From a checkpoint of a small audio frame classifier: norm rmsnorm, layers 14.
Rows from block 9 of a small audio frame classifier, named by matrix and row number. Rows with one number belong to one neuron. Each number is 50 + 12 x the weight over its row's rms, rounded and kept within 0 to 99. All counts start at 0.
After each neuron's rows are labels from the 100 clips, of 14848, where the neuron reaches its largest size: "top examples" is what is common among them; "peak on" is the class under the peak. Only what is clearly more common there than usual is listed. The data: strings of digits, spoken by a formant synthesiser in many voices.
# gate: MLP gate (model.blocks.9.mlp.gate.weight, 576x192), inputs 0-95
# fc1: MLP up (model.blocks.9.mlp.fc1.weight, 576x192), inputs 0-95
# fc2: MLP down (model.blocks.9.mlp.fc2.weight, 192x576, transposed), outputs 0-95

gate.246:47 49 66 61 47 71 50 49 44 72 53 69 52 38 72 45 51 41 41 58 64 40 46 44 33 56 31 66 64 45 45 40 39 29 64 62 49 49 63 63 42 42 67 50 39 44 56 57 54 50 36 76 48 52 49 64 68 64 48 61 55 44 46 51 37 56 47 63 69 45 50 46 50 41 56 53 60 43 52 46 34 61 47 72 45 54 62 32 36 64 57 42 60 64 50 63
fc1.246:72 48 55 48 60 62 54 75 84 48 53 25 59 51 48 61 44 61 59 60 65 30 61 56 57 42 53 52 48 70 79 46 38 54 68 48 23 59 52 62 48 53 44 64 58 52 43 29 59 46 53 65 29 48 49 53 49 70 19 44 44 39 48 51 75 62 72 48 30 41 69 28 42 48 46 56 58 32 38 47 74 52 46 33 45 40 55 44 52 54 41 67 47 35 57 41
fc2.246:43 59 53 42 25 74 52 31 44 56 44 69 52 60 35 37 32 64 55 72 50 45 57 45 51 49 38 55 46 33 23 50 58 33 52 57 51 68 37 52 84 42 41 51 44 62 34 55 41 34 58 53 60 65 47 53 56 54 60 33 51 57 48 55 45 53 29 54 62 40 53 66 20 37 53 31 57 41 47 47 59 44 38 34 60 58 57 49 50 49 46 58 43 47 62 42
top examples: "zero"; first digit: zero; last digit: zero
peak on: /z/

gate.344:49 44 34 41 49 39 31 51 28 44 46 68 74 36 37 47 38 68 66 43 32 45 36 48 48 32 61 60 62 42 64 50 61 63 54 51 59 49 38 43 48 81 54 28 62 52 56 50 28 49 48 55 32 34 60 78 60 51 45 33 41 48 59 54 53 51 43 61 45 48 64 51 37 54 48 35 55 37 61 56 62 36 68 62 63 50 49 68 34 43 56 50 42 72 61 44
fc1.344:47 62 31 55 62 55 65 47 60 37 69 75 58 26 42 49 61 48 50 50 45 22 38 52 61 46 52 56 41 48 58 85 72 37 34 32 51 65 57 47 39 50 43 39 31 56 71 58 30 33 49 40 56 62 64 60 41 41 54 34 49 50 36 40 74 49 44 65 28 48 38 62 36 42 49 72 63 60 68 49 64 44 54 51 38 47 59 47 54 39 53 47 39 57 40 28
fc2.344:34 55 55 47 43 33 49 60 73 33 53 56 42 59 54 38 42 45 55 50 59 55 45 56 49 57 32 42 70 53 54 52 81 61 54 50 32 44 54 45 45 48 61 34 55 36 43 57 60 57 49 63 45 50 70 54 26 58 54 76 44 42 50 29 52 28 46 43 48 40 25 44 46 55 31 34 51 40 64 49 52 48 51 45 34 51 68 56 49 51 36 62 75 62 48 42
top examples: "four"; "five"; last digit: five
peak on: /ɹ/; /aɪ/

gate.330:51 55 62 56 46 44 37 49 70 32 34 52 52 39 55 66 42 60 44 40 53 51 44 51 40 34 64 42 67 24 52 65 74 50 33 62 56 40 44 56 58 66 34 41 55 66 60 41 40 51 53 54 32 58 40 52 52 55 51 69 54 63 46 69 43 46 54 76 34 50 49 49 52 65 68 39 45 20 55 52 40 61 57 53 50 48 60 49 36 55 44 68 64 27 53 42
fc1.330:56 61 47 43 50 26 61 51 53 42 42 66 42 52 23 38 38 31 61 48 68 33 44 38 56 55 48 43 53 38 46 41 59 46 52 52 42 47 91 56 56 58 55 51 50 53 54 39 57 40 68 53 26 63 77 54 57 49 57 69 76 43 62 64 50 48 58 54 22 35 43 73 66 41 42 37 65 40 59 37 41 64 55 40 54 44 73 51 60 41 42 72 58 55 58 55
fc2.330:46 53 40 61 52 35 24 62 52 36 59 37 14 45 45 46 42 42 41 52 41 44 35 55 54 52 50 41 55 37 60 56 40 53 53 42 67 50 66 46 53 55 36 47 39 63 44 35 52 59 46 37 58 36 67 51 50 44 48 53 96 29 40 48 49 49 60 32 69 77 47 35 52 39 39 62 54 64 49 49 58 52 41 34 24 58 31 60 52 40 40 85 42 80 67 43
top examples: "five"; number of digits: 5; first digit: five
peak on: /aɪ/

gate.533:62 30 53 53 59 46 39 62 47 30 51 50 40 53 38 56 47 35 51 37 46 29 40 26 33 27 53 52 41 63 29 60 51 50 51 63 55 47 53 34 49 50 47 69 58 38 35 60 58 38 65 52 57 45 60 44 46 64 52 65 57 61 53 52 41 48 32 40 46 61 64 39 54 41 71 30 44 51 55 44 42 43 40 72 63 78 42 63 44 53 56 50 79 46 47 37
fc1.533:41 53 41 47 53 67 49 36 48 35 60 39 39 40 45 57 37 49 64 42 64 56 52 57 45 61 46 51 40 38 61 50 49 43 09 68 59 45 42 40 63 68 45 45 39 58 41 20 51 49 66 46 40 59 36 52 49 55 50 37 56 66 44 53 59 56 54 56 48 52 59 40 58 59 41 57 47 26 48 44 44 55 56 35 87 63 42 32 66 48 25 41 53 35 62 58
fc2.533:58 45 48 36 41 19 57 64 57 42 39 52 66 40 61 75 37 50 62 80 43 51 41 67 51 62 37 47 33 64 62 62 42 45 32 75 34 69 62 47 60 59 45 40 37 27 61 65 68 54 42 57 62 67 38 42 37 66 62 53 52 42 29 29 54 36 56 52 45 41 56 69 43 47 49 44 60 41 43 29 56 42 54 54 33 29 37 55 50 60 49 47 31 59 69 45
top examples: reverberation; "four"; first digit: four
peak on: /ɔ/; /ɹ/

gate.490:37 51 72 62 52 56 45 51 36 56 64 84 52 50 47 68 52 44 31 62 35 62 52 25 65 54 49 46 37 36 76 48 46 59 60 35 74 45 38 70 47 62 39 49 36 67 46 47 78 51 57 45 61 37 46 48 51 38 57 55 40 49 19 53 29 52 60 49 39 48 61 64 54 43 71 18 38 30 41 52 52 56 44 44 43 47 54 43 64 50 37 56 47 33 44 59
fc1.490:59 42 60 85 38 53 35 45 56 48 52 56 51 65 62 60 48 70 67 53 46 46 54 45 46 30 54 31 49 70 43 49 68 73 81 65 68 65 33 51 60 62 64 61 50 59 54 52 65 58 46 53 37 57 61 58 50 61 39 39 48 50 66 45 34 47 51 50 35 58 74 41 67 77 44 42 48 40 48 59 67 49 64 50 32 53 43 72 36 47 44 54 48 19 54 41
fc2.490:37 56 55 76 62 46 59 21 31 29 46 59 66 35 47 48 55 50 61 45 61 58 35 49 58 62 55 62 41 60 58 53 54 63 46 40 47 51 35 62 73 24 57 60 29 67 37 52 36 48 27 63 57 65 55 47 55 63 37 33 66 55 63 75 61 66 32 54 60 55 48 68 58 52 24 27 35 61 41 49 59 50 47 48 47 42 50 45 42 58 72 44 53 18 47 43
top examples: "four"; first digit: four; number of digits: 5
peak on: /ɹ/; /ɔ/

gate.194:46 29 55 50 67 46 42 39 48 49 44 45 65 55 64 67 53 56 46 43 56 39 35 74 43 53 40 52 61 29 56 80 77 51 37 47 66 32 63 50 48 60 69 56 59 77 63 43 32 51 41 38 33 60 49 60 55 46 64 91 66 71 60 45 41 45 39 61 26 62 23 31 46 44 45 53 38 55 43 46 46 53 47 62 68 47 50 60 64 59 44 41 39 44 42 36
fc1.194:42 46 35 49 40 31 64 54 61 47 52 54 47 55 67 56 43 61 48 44 45 37 35 47 48 45 50 37 46 58 41 60 37 56 41 65 33 34 55 49 66 68 61 55 61 47 48 18 57 35 37 54 56 58 73 62 37 47 53 77 65 41 52 51 64 50 51 41 37 61 36 38 49 53 34 26 49 18 40 46 55 50 44 54 50 46 66 44 54 75 54 36 56 69 58 48
fc2.194:40 48 42 70 53 58 16 15 55 35 44 66 30 59 40 61 44 33 51 62 51 53 59 43 64 45 49 48 46 46 69 43 40 35 58 72 36 58 63 59 51 41 53 54 48 48 40 81 44 49 38 49 38 53 54 60 43 38 55 33 46 54 49 65 73 44 75 56 40 56 41 76 30 61 62 67 73 29 35 46 60 45 62 73 58 37 44 60 48 30 30 56 64 54 47 53
top examples: "four"; last digit: four; first digit: nine
peak on: /ɔ/

gate.355:53 75 50 63 46 61 38 55 29 60 59 53 51 42 67 42 59 47 54 45 61 37 60 45 65 45 50 54 39 30 56 57 71 50 70 29 51 47 34 70 65 35 64 43 37 53 30 56 41 64 48 37 60 48 82 44 62 29 43 54 37 46 63 56 19 52 43 70 47 61 54 59 52 29 49 50 36 55 42 64 45 17 63 62 45 53 34 52 68 44 47 41 39 55 39 34
fc1.355:51 55 43 51 38 69 22 56 75 23 52 53 49 52 27 39 46 60 52 37 51 31 56 48 32 53 52 40 50 73 57 44 62 42 48 36 52 54 46 78 54 18 56 55 54 61 38 53 41 54 45 45 64 35 66 64 32 55 28 44 40 66 42 64 52 68 44 49 60 60 49 41 60 32 50 32 49 60 56 47 57 56 59 55 46 40 47 56 67 48 35 51 49 35 51 51
fc2.355:39 51 49 17 50 51 64 51 35 53 42 50 54 53 54 76 47 13 63 49 71 53 38 65 36 52 36 49 54 53 21 51 57 59 43 69 48 56 59 65 50 48 53 52 46 47 38 49 53 55 47 46 67 30 37 47 32 43 65 61 49 44 56 70 51 67 31 52 40 27 59 36 52 53 57 47 66 39 38 57 41 35 33 54 61 45 35 73 58 42 34 56 68 49 52 65
top examples: "seven"; last digit: seven; first digit: seven
peak on: /v/

gate.60:48 64 48 53 63 54 47 56 49 45 50 56 60 46 36 42 49 52 51 67 58 49 34 49 54 51 62 57 41 58 80 64 47 34 72 64 44 57 85 51 44 49 39 57 64 51 67 59 54 45 52 50 39 49 42 57 40 62 53 76 42 41 74 53 51 53 61 75 53 31 46 39 45 42 31 54 41 47 48 40 56 49 55 55 39 70 43 43 33 66 57 78 42 65 71 52
fc1.60:27 56 34 36 46 52 60 47 52 64 44 41 49 31 60 62 31 47 55 51 50 55 66 66 55 76 33 29 41 49 53 39 39 39 45 52 54 59 50 61 31 49 48 60 34 23 43 29 44 73 60 49 61 45 33 63 57 45 57 36 51 40 53 48 42 63 51 59 68 72 49 50 45 53 87 57 50 37 44 51 56 49 65 36 47 51 58 47 58 46 41 47 43 48 47 57
fc2.60:32 67 56 52 48 45 49 89 52 52 44 55 65 53 86 44 44 53 72 61 51 45 61 56 62 39 49 57 68 42 59 51 53 47 69 56 53 64 62 49 61 49 54 28 44 44 43 41 28 65 59 58 51 29 41 70 64 45 54 39 48 51 55 52 54 59 49 38 46 51 48 54 57 18 54 47 54 55 57 30 64 59 21 46 21 44 41 47 55 67 51 49 45 52 42 61
top examples: "four"; reverberation; last digit: four; first digit: four
peak on: /ɔ/

gate.200:34 59 50 44 36 33 32 62 43 36 51 55 38 44 43 48 54 42 58 34 32 52 61 49 62 30 57 67 47 61 58 32 66 34 38 68 27 55 46 49 43 67 57 48 64 70 32 68 39 49 53 59 54 46 46 45 58 48 35 39 28 43 45 72 37 52 34 71 65 52 49 74 68 34 64 44 39 52 49 41 40 58 49 39 46 66 76 34 40 28 49 47 77 48 60 42
fc1.200:49 66 38 36 70 50 33 53 41 35 83 55 64 41 60 40 20 36 26 61 64 62 72 48 39 49 59 54 57 44 63 35 49 42 39 56 48 49 24 50 71 46 53 46 32 39 63 24 53 67 47 51 39 40 60 48 44 43 56 44 66 59 30 42 27 31 51 50 37 49 52 42 61 52 52 62 59 32 30 60 41 39 63 25 37 38 58 46 45 49 34 40 52 49 61 48
fc2.200:54 45 39 48 39 32 62 68 60 65 54 67 45 40 65 46 59 53 34 45 51 50 39 38 34 55 61 43 51 50 46 59 59 45 53 56 56 38 47 68 42 58 42 51 50 58 73 60 70 69 44 57 43 42 49 43 64 52 49 45 63 70 58 29 34 44 47 21 50 41 60 48 53 31 55 52 31 40 45 50 41 63 56 32 20 45 30 35 47 41 54 61 36 31 39 64
top examples: "one"; last digit: one; first digit: one
peak on: /ʌ/

gate.146:36 42 38 49 53 76 66 33 47 46 52 48 74 54 48 53 47 65 33 55 46 41 30 55 38 35 34 57 63 68 64 30 59 55 52 42 59 55 68 45 53 41 19 47 20 59 28 52 54 65 64 67 41 60 54 60 73 49 58 43 50 38 46 47 42 37 50 34 44 57 69 53 44 59 39 53 51 65 42 49 46 60 54 53 60 50 51 59 74 49 45 60 54 72 35 51
fc1.146:64 35 73 58 63 66 64 66 68 70 54 22 45 44 52 52 60 48 54 58 20 47 78 41 44 54 40 43 59 42 60 42 31 47 40 38 42 60 39 58 49 59 55 48 60 28 69 63 36 62 37 53 74 46 45 34 60 51 48 51 46 43 65 52 47 64 42 49 27 38 49 46 42 54 26 42 41 47 36 46 50 52 48 51 30 21 37 43 47 48 43 42 18 56 73 66
fc2.146:43 42 64 59 59 29 37 21 47 45 45 47 69 51 63 61 32 31 38 62 58 45 41 36 34 56 60 53 58 51 63 66 31 30 46 56 65 52 35 59 34 49 43 44 30 52 70 35 55 45 45 49 44 43 55 53 54 32 63 52 68 43 44 72 34 53 59 40 56 53 56 73 45 73 46 44 53 44 37 45 50 43 30 47 49 55 39 51 33 53 52 45 44 60 50 42
top examples: "zero"; reverberation; last digit: zero; first digit: zero
peak on: /oʊ/

gate.383:35 42 51 59 25 31 37 49 55 40 50 49 42 38 31 62 50 20 71 33 45 54 51 41 62 44 47 33 41 58 50 33 55 43 51 35 48 66 37 68 29 42 42 55 68 52 34 47 57 43 51 51 56 66 47 52 41 49 21 60 35 38 56 57 41 69 41 62 70 52 42 70 37 42 61 40 48 51 58 57 80 62 68 59 32 66 46 32 19 51 67 41 66 33 67 59
fc1.383:51 62 40 77 45 55 45 63 51 58 50 63 54 61 51 46 59 69 57 35 64 65 56 48 12 60 42 54 48 40 60 55 46 50 54 47 41 43 56 62 65 36 60 39 53 60 43 35 64 31 52 44 43 45 59 77 72 40 54 71 85 46 36 68 55 56 52 40 22 69 55 48 53 47 39 47 39 39 55 52 29 35 36 83 62 54 57 44 74 65 55 41 53 58 65 56
fc2.383:49 63 41 30 43 52 56 71 38 78 41 63 35 72 87 72 45 58 45 29 50 43 44 52 47 45 49 50 41 59 33 56 40 64 55 58 57 51 55 32 50 62 66 47 53 47 61 59 53 70 31 63 49 51 44 50 35 49 57 37 65 42 44 56 50 50 39 44 70 39 50 49 56 44 47 47 37 35 57 63 48 51 54 71 64 42 42 53 59 55 46 55 69 43 13 42
top examples: "one"; last digit: one
peak on: /w/

gate.59:44 31 43 63 43 56 42 51 48 46 64 52 62 52 74 58 47 49 30 51 39 71 41 52 69 47 38 48 42 65 37 62 32 46 56 50 48 40 26 52 56 69 46 66 41 54 52 70 51 69 52 42 44 28 37 54 53 57 56 36 38 41 31 72 33 39 53 55 42 72 64 70 59 54 46 33 49 55 17 54 23 40 57 66 45 50 50 66 43 44 33 31 72 56 56 43
fc1.59:46 47 76 71 65 71 50 30 46 40 58 47 38 41 41 59 74 69 51 53 60 68 55 52 36 44 42 46 58 64 60 42 64 27 75 62 50 45 46 67 54 77 49 47 50 61 65 68 52 58 42 46 56 67 58 57 47 51 48 57 57 42 52 38 32 71 56 47 43 61 56 56 45 44 72 45 47 21 51 43 69 70 52 30 31 55 35 44 46 67 76 74 67 36 51 44
fc2.59:56 46 63 62 66 34 60 58 65 26 44 48 54 53 54 52 72 59 53 42 48 45 48 39 54 49 41 50 47 53 71 52 63 59 32 22 50 52 47 45 39 36 46 53 61 57 91 46 43 67 21 53 60 69 50 47 52 60 50 34 51 63 60 63 42 42 43 48 40 64 72 58 71 42 40 54 43 49 47 46 68 54 50 35 40 39 45 57 40 63 76 32 58 26 56 44
top examples: "four"; "nine"; first digit: four; number of digits: 5
peak on: /ɔ/

gate.144:52 51 51 59 40 46 56 57 46 50 50 41 59 64 45 62 53 47 51 57 53 38 61 59 41 45 43 60 47 59 46 35 62 77 56 45 39 43 42 50 55 49 52 36 30 51 40 60 53 40 58 66 51 56 56 40 28 37 65 63 38 53 38 52 58 52 46 37 46 50 56 39 54 53 43 39 43 44 34 61 41 49 47 26 68 33 54 36 32 59 73 61 49 29 27 78
fc1.144:43 40 53 58 44 50 62 44 54 58 74 48 36 55 35 45 69 63 58 77 62 32 32 36 47 67 53 51 75 63 67 37 58 40 69 56 58 65 50 62 43 35 33 42 42 61 86 51 35 34 37 43 43 67 68 53 35 34 57 62 51 52 37 57 76 58 34 42 52 54 31 45 57 70 54 35 61 40 40 40 41 60 48 30 55 45 43 52 43 28 56 66 33 47 53 44
fc2.144:51 40 23 39 61 60 47 42 56 40 23 50 49 61 28 47 38 75 53 48 48 23 53 44 42 80 73 58 29 44 56 42 69 52 63 46 46 47 47 46 67 29 49 51 43 45 48 48 50 39 54 53 69 59 54 62 14 55 46 42 51 52 28 41 33 46 50 52 55 31 61 57 67 49 60 52 50 44 55 50 30 71 62 28 76 36 58 65 21 48 57 57 53 53 42 48
top examples: reverberation; "two"; number of digits: 5
peak on: /t/

gate.400:57 50 41 60 52 60 41 56 51 58 43 45 51 26 48 39 31 65 53 70 43 55 44 51 53 30 48 43 54 59 26 53 68 57 56 60 40 65 42 49 60 44 69 55 32 33 49 26 51 44 39 53 37 58 49 66 56 44 48 57 49 58 54 35 42 64 64 61 55 36 48 36 49 62 41 34 44 60 22 51 57 36 46 35 63 47 32 39 49 55 52 60 33 58 36 47
fc1.400:62 47 34 35 61 72 51 40 49 77 37 44 50 41 60 38 69 46 45 83 41 70 50 50 61 66 50 60 59 39 52 50 36 46 71 37 39 41 48 28 71 35 22 45 40 55 74 51 44 36 44 32 35 65 61 72 48 49 37 40 60 63 61 44 57 49 55 64 37 31 53 54 46 63 55 37 36 47 34 38 57 28 93 49 60 58 51 60 53 67 46 50 49 81 47 56
fc2.400:44 36 75 34 48 58 48 61 43 36 49 46 31 21 58 35 27 68 52 51 39 64 78 30 43 71 40 42 60 67 67 49 57 47 77 56 38 54 70 33 55 46 42 61 37 44 47 54 25 38 41 49 54 48 36 46 47 63 41 73 58 41 40 57 40 49 50 36 63 53 49 40 56 72 51 42 57 65 54 36 41 69 58 50 52 48 43 62 42 35 40 61 52 70 57 53
top examples: "five"; last digit: five; first digit: five
peak on: /aɪ/

gate.223:54 40 56 54 31 52 45 45 36 56 59 66 59 38 54 35 52 34 74 50 92 59 46 39 48 55 41 52 47 60 61 52 48 53 35 51 83 50 35 60 42 46 58 60 25 36 26 52 51 41 46 27 54 44 70 57 56 37 37 60 63 52 31 44 45 44 73 42 71 50 38 50 67 49 50 50 64 49 53 40 73 55 31 43 49 48 54 41 31 60 53 49 37 55 47 77
fc1.223:61 52 64 44 50 55 55 29 58 48 77 53 52 40 70 62 69 44 50 42 36 28 44 50 57 51 48 22 54 49 54 59 50 57 54 49 73 35 41 62 52 24 51 60 49 52 45 38 48 54 51 47 42 65 47 55 58 52 44 68 69 37 21 62 63 49 55 39 57 33 49 48 71 55 81 41 53 30 43 54 56 62 50 41 65 47 43 35 48 64 55 38 30 33 62 46
fc2.223:51 49 63 45 57 86 39 56 57 52 38 30 58 22 40 51 44 37 36 52 45 58 24 50 55 59 55 57 39 57 48 57 55 55 58 55 41 26 41 56 58 58 42 48 63 31 36 68 52 58 54 54 58 55 10 47 55 51 25 46 62 54 48 44 57 41 56 70 52 45 55 46 48 38 67 45 42 36 81 38 26 26 58 52 78 46 57 44 40 67 58 49 61 59 39 65
top examples: reverberation; "eight"; first digit: eight
peak on: /t/

gate.129:43 45 33 45 64 51 43 79 40 53 57 71 63 52 28 42 51 30 61 36 48 48 61 38 34 52 48 43 25 50 54 55 61 32 34 26 68 48 52 45 50 56 49 69 45 37 52 42 43 59 56 43 62 35 80 46 37 46 54 50 56 21 78 40 47 39 50 46 56 70 63 45 32 53 28 58 48 64 63 39 40 36 45 51 37 47 70 53 59 33 48 75 32 40 59 29
fc1.129:38 47 40 65 40 37 43 40 51 50 45 63 36 37 58 40 31 58 53 41 45 63 39 63 59 40 45 49 56 56 48 54 79 41 44 57 44 68 66 62 38 56 48 25 36 48 50 56 64 51 51 36 48 45 49 36 47 59 64 50 42 68 58 36 42 46 45 38 19 48 29 45 49 46 44 52 52 31 52 39 42 46 40 71 64 39 64 30 56 30 49 63 48 55 47 45
fc2.129:20 52 55 73 53 52 52 31 51 35 40 47 55 57 30 68 56 77 37 63 53 48 43 34 47 70 52 53 66 42 54 57 63 53 39 38 62 41 58 21 63 26 50 39 55 48 62 37 39 44 60 52 52 45 75 51 40 38 60 37 41 36 40 47 58 28 67 63 51 34 44 65 64 56 53 52 23 53 45 41 45 44 50 72 71 47 52 42 47 42 31 45 60 61 30 33
top examples: "seven"; last digit: seven; first digit: seven
peak on: silence

gate.337:40 47 58 56 41 44 59 56 62 47 44 36 49 42 64 34 51 47 63 69 46 66 40 58 48 57 32 38 60 67 59 43 43 50 60 76 47 59 51 16 33 71 54 33 34 59 49 54 55 31 50 61 59 40 53 41 54 32 56 67 63 32 64 46 66 45 34 26 34 46 44 42 53 61 39 70 78 56 50 67 57 18 41 41 57 46 47 53 43 48 76 58 39 35 40 56
fc1.337:63 39 44 69 81 36 73 50 35 38 55 65 36 53 44 40 49 40 62 27 51 60 45 53 43 47 60 53 47 45 33 43 68 58 31 38 69 47 74 60 40 45 75 64 22 48 38 54 48 48 57 45 53 32 48 39 51 43 57 61 34 69 45 74 43 38 62 50 53 48 41 69 44 39 82 62 47 12 45 41 36 55 51 41 29 59 61 42 57 34 77 47 51 61 48 35
fc2.337:59 48 55 55 50 57 63 52 72 55 46 57 51 47 38 45 45 45 65 45 34 45 34 70 39 38 62 66 39 32 52 46 64 51 65 60 43 49 48 50 44 59 60 41 71 50 45 64 32 49 53 60 56 55 53 52 45 35 53 26 80 64 49 33 44 45 33 59 65 36 76 50 63 26 59 58 53 29 36 39 54 53 62 49 59 55 67 62 62 49 85 43 54 43 31 26
top examples: "seven"; number of digits: 5; first digit: seven
peak on: /ɛ/

gate.277:39 76 30 45 56 46 57 58 39 55 68 44 49 46 33 34 34 60 74 47 51 65 62 46 30 45 57 40 51 62 53 37 37 50 41 53 34 42 51 31 36 45 34 44 46 49 48 44 61 49 54 38 24 61 40 47 48 39 41 48 42 43 59 61 60 36 57 40 65 53 69 72 52 42 65 38 34 60 65 51 31 52 57 39 48 67 70 43 53 50 42 49 29 45 37 66
fc1.277:48 46 64 41 45 77 74 43 55 50 57 62 39 67 58 35 49 55 53 61 70 43 52 71 40 54 62 47 59 57 45 54 47 55 49 77 48 46 47 39 45 29 38 40 35 28 30 51 37 45 51 49 36 45 53 43 63 35 45 47 66 48 47 58 55 48 71 33 50 53 40 49 71 56 45 27 40 60 39 49 47 65 25 66 63 52 23 23 61 62 52 63 50 64 40 60
fc2.277:64 42 44 37 63 64 59 47 41 30 32 47 46 51 62 62 44 55 52 47 60 39 55 67 49 63 74 38 55 54 45 55 59 54 56 50 57 41 36 60 47 47 57 47 54 31 36 70 59 22 46 65 82 50 53 45 28 44 76 36 60 58 53 54 52 43 59 69 57 37 43 56 61 51 54 72 51 40 36 34 49 41 52 88 74 50 61 46 50 59 44 24 66 52 74 46
top examples: "five"; last digit: five; first digit: five
peak on: /aɪ/

gate.529:36 55 66 48 49 71 49 41 37 65 58 35 61 54 31 56 60 46 32 44 50 45 56 36 35 47 56 39 68 58 66 44 48 34 46 59 48 53 25 76 50 76 66 50 73 41 50 67 53 56 53 56 38 66 46 66 46 58 33 68 47 35 82 54 65 59 55 60 27 38 52 46 46 39 50 74 39 26 50 41 57 41 22 37 47 73 60 49 38 51 59 76 78 48 47 73
fc1.529:41 76 51 58 55 55 49 47 55 69 62 53 17 43 48 64 67 47 59 70 75 33 54 47 41 60 32 53 63 69 38 41 49 54 60 49 52 49 53 54 56 32 68 51 16 54 34 58 48 43 62 81 40 48 64 52 57 56 55 66 40 34 49 59 82 50 46 49 41 55 56 48 37 28 61 60 59 41 46 36 59 42 49 45 66 60 62 24 39 72 55 62 41 52 41 36
fc2.529:66 55 43 39 57 49 55 42 56 79 56 46 45 37 49 65 53 34 38 64 49 42 34 60 41 45 51 28 55 35 38 63 47 61 55 57 82 50 73 39 45 61 51 46 61 36 47 49 42 63 53 60 73 66 73 36 53 45 46 37 70 34 47 48 61 49 49 63 64 46 54 46 47 58 60 49 55 27 46 34 59 56 47 31 56 71 67 70 54 61 50 65 56 63 44 45
top examples: "four"; pink noise; first digit: four
peak on: /ɹ/

gate.158:59 52 44 25 50 73 60 29 59 38 46 53 65 41 63 54 53 58 53 55 46 50 55 49 32 36 65 48 42 42 55 37 72 56 63 33 49 62 40 74 63 50 33 47 51 55 58 39 54 65 58 40 46 56 52 75 51 58 38 60 64 36 42 69 34 59 65 65 48 48 47 47 52 41 50 37 54 57 66 30 48 65 37 39 30 86 33 55 43 44 60 63 52 37 46 41
fc1.158:52 52 51 61 66 50 44 52 44 63 21 45 51 46 60 58 38 15 42 46 52 48 67 42 49 58 46 59 56 50 39 31 57 68 55 40 54 29 51 45 66 39 50 28 68 88 65 36 45 43 52 47 42 49 54 47 44 56 47 61 54 66 63 48 43 61 45 71 62 23 30 54 52 35 62 34 33 42 66 56 66 60 44 44 37 49 44 57 47 68 60 68 47 64 29 68
fc2.158:49 52 58 51 43 43 61 78 53 63 46 27 48 47 61 44 52 48 50 46 36 49 61 51 47 62 36 36 69 67 80 56 58 57 75 44 28 51 50 74 33 42 70 69 33 58 47 55 27 36 51 48 59 58 53 63 43 36 45 41 42 62 40 56 64 38 63 54 49 42 48 61 74 52 36 85 60 55 42 53 41 53 65 48 37 38 49 47 32 43 38 45 50 59 60 84
top examples: "five"; reverberation; last digit: five; first digit: five
peak on: /v/

gate.574:50 62 49 62 49 54 47 44 77 39 71 63 50 38 52 49 59 67 50 80 66 56 37 66 50 69 59 57 54 31 59 58 79 54 62 60 59 56 55 25 39 27 48 41 54 37 56 18 41 52 54 44 47 60 70 47 52 63 41 56 63 65 40 53 54 60 53 54 68 40 56 39 39 52 65 66 56 57 43 37 43 60 33 43 46 54 48 34 40 65 38 60 34 31 55 45
fc1.574:40 57 51 65 62 57 62 55 66 67 47 52 64 62 62 54 50 52 43 65 47 54 41 51 61 57 62 46 50 36 72 58 68 61 37 46 64 69 43 56 57 51 40 54 53 32 68 41 60 59 45 52 30 55 55 55 58 47 40 62 57 34 46 52 37 48 65 54 49 33 46 36 28 61 48 50 74 62 42 59 59 53 41 58 63 64 56 60 75 55 32 53 61 51 65 45
fc2.574:35 50 49 60 47 52 53 46 28 47 52 38 29 67 62 51 47 55 50 48 47 51 52 41 39 36 47 75 65 26 30 82 35 61 62 24 40 36 73 33 72 40 63 73 35 42 62 45 35 57 41 44 65 45 51 51 73 53 48 28 52 34 45 44 63 62 56 40 56 47 39 65 47 32 60 56 70 48 47 59 62 55 25 53 54 63 59 67 62 41 55 61 50 55 55 43
top examples: "five"; number of digits: 5; first digit: five
peak on: /aɪ/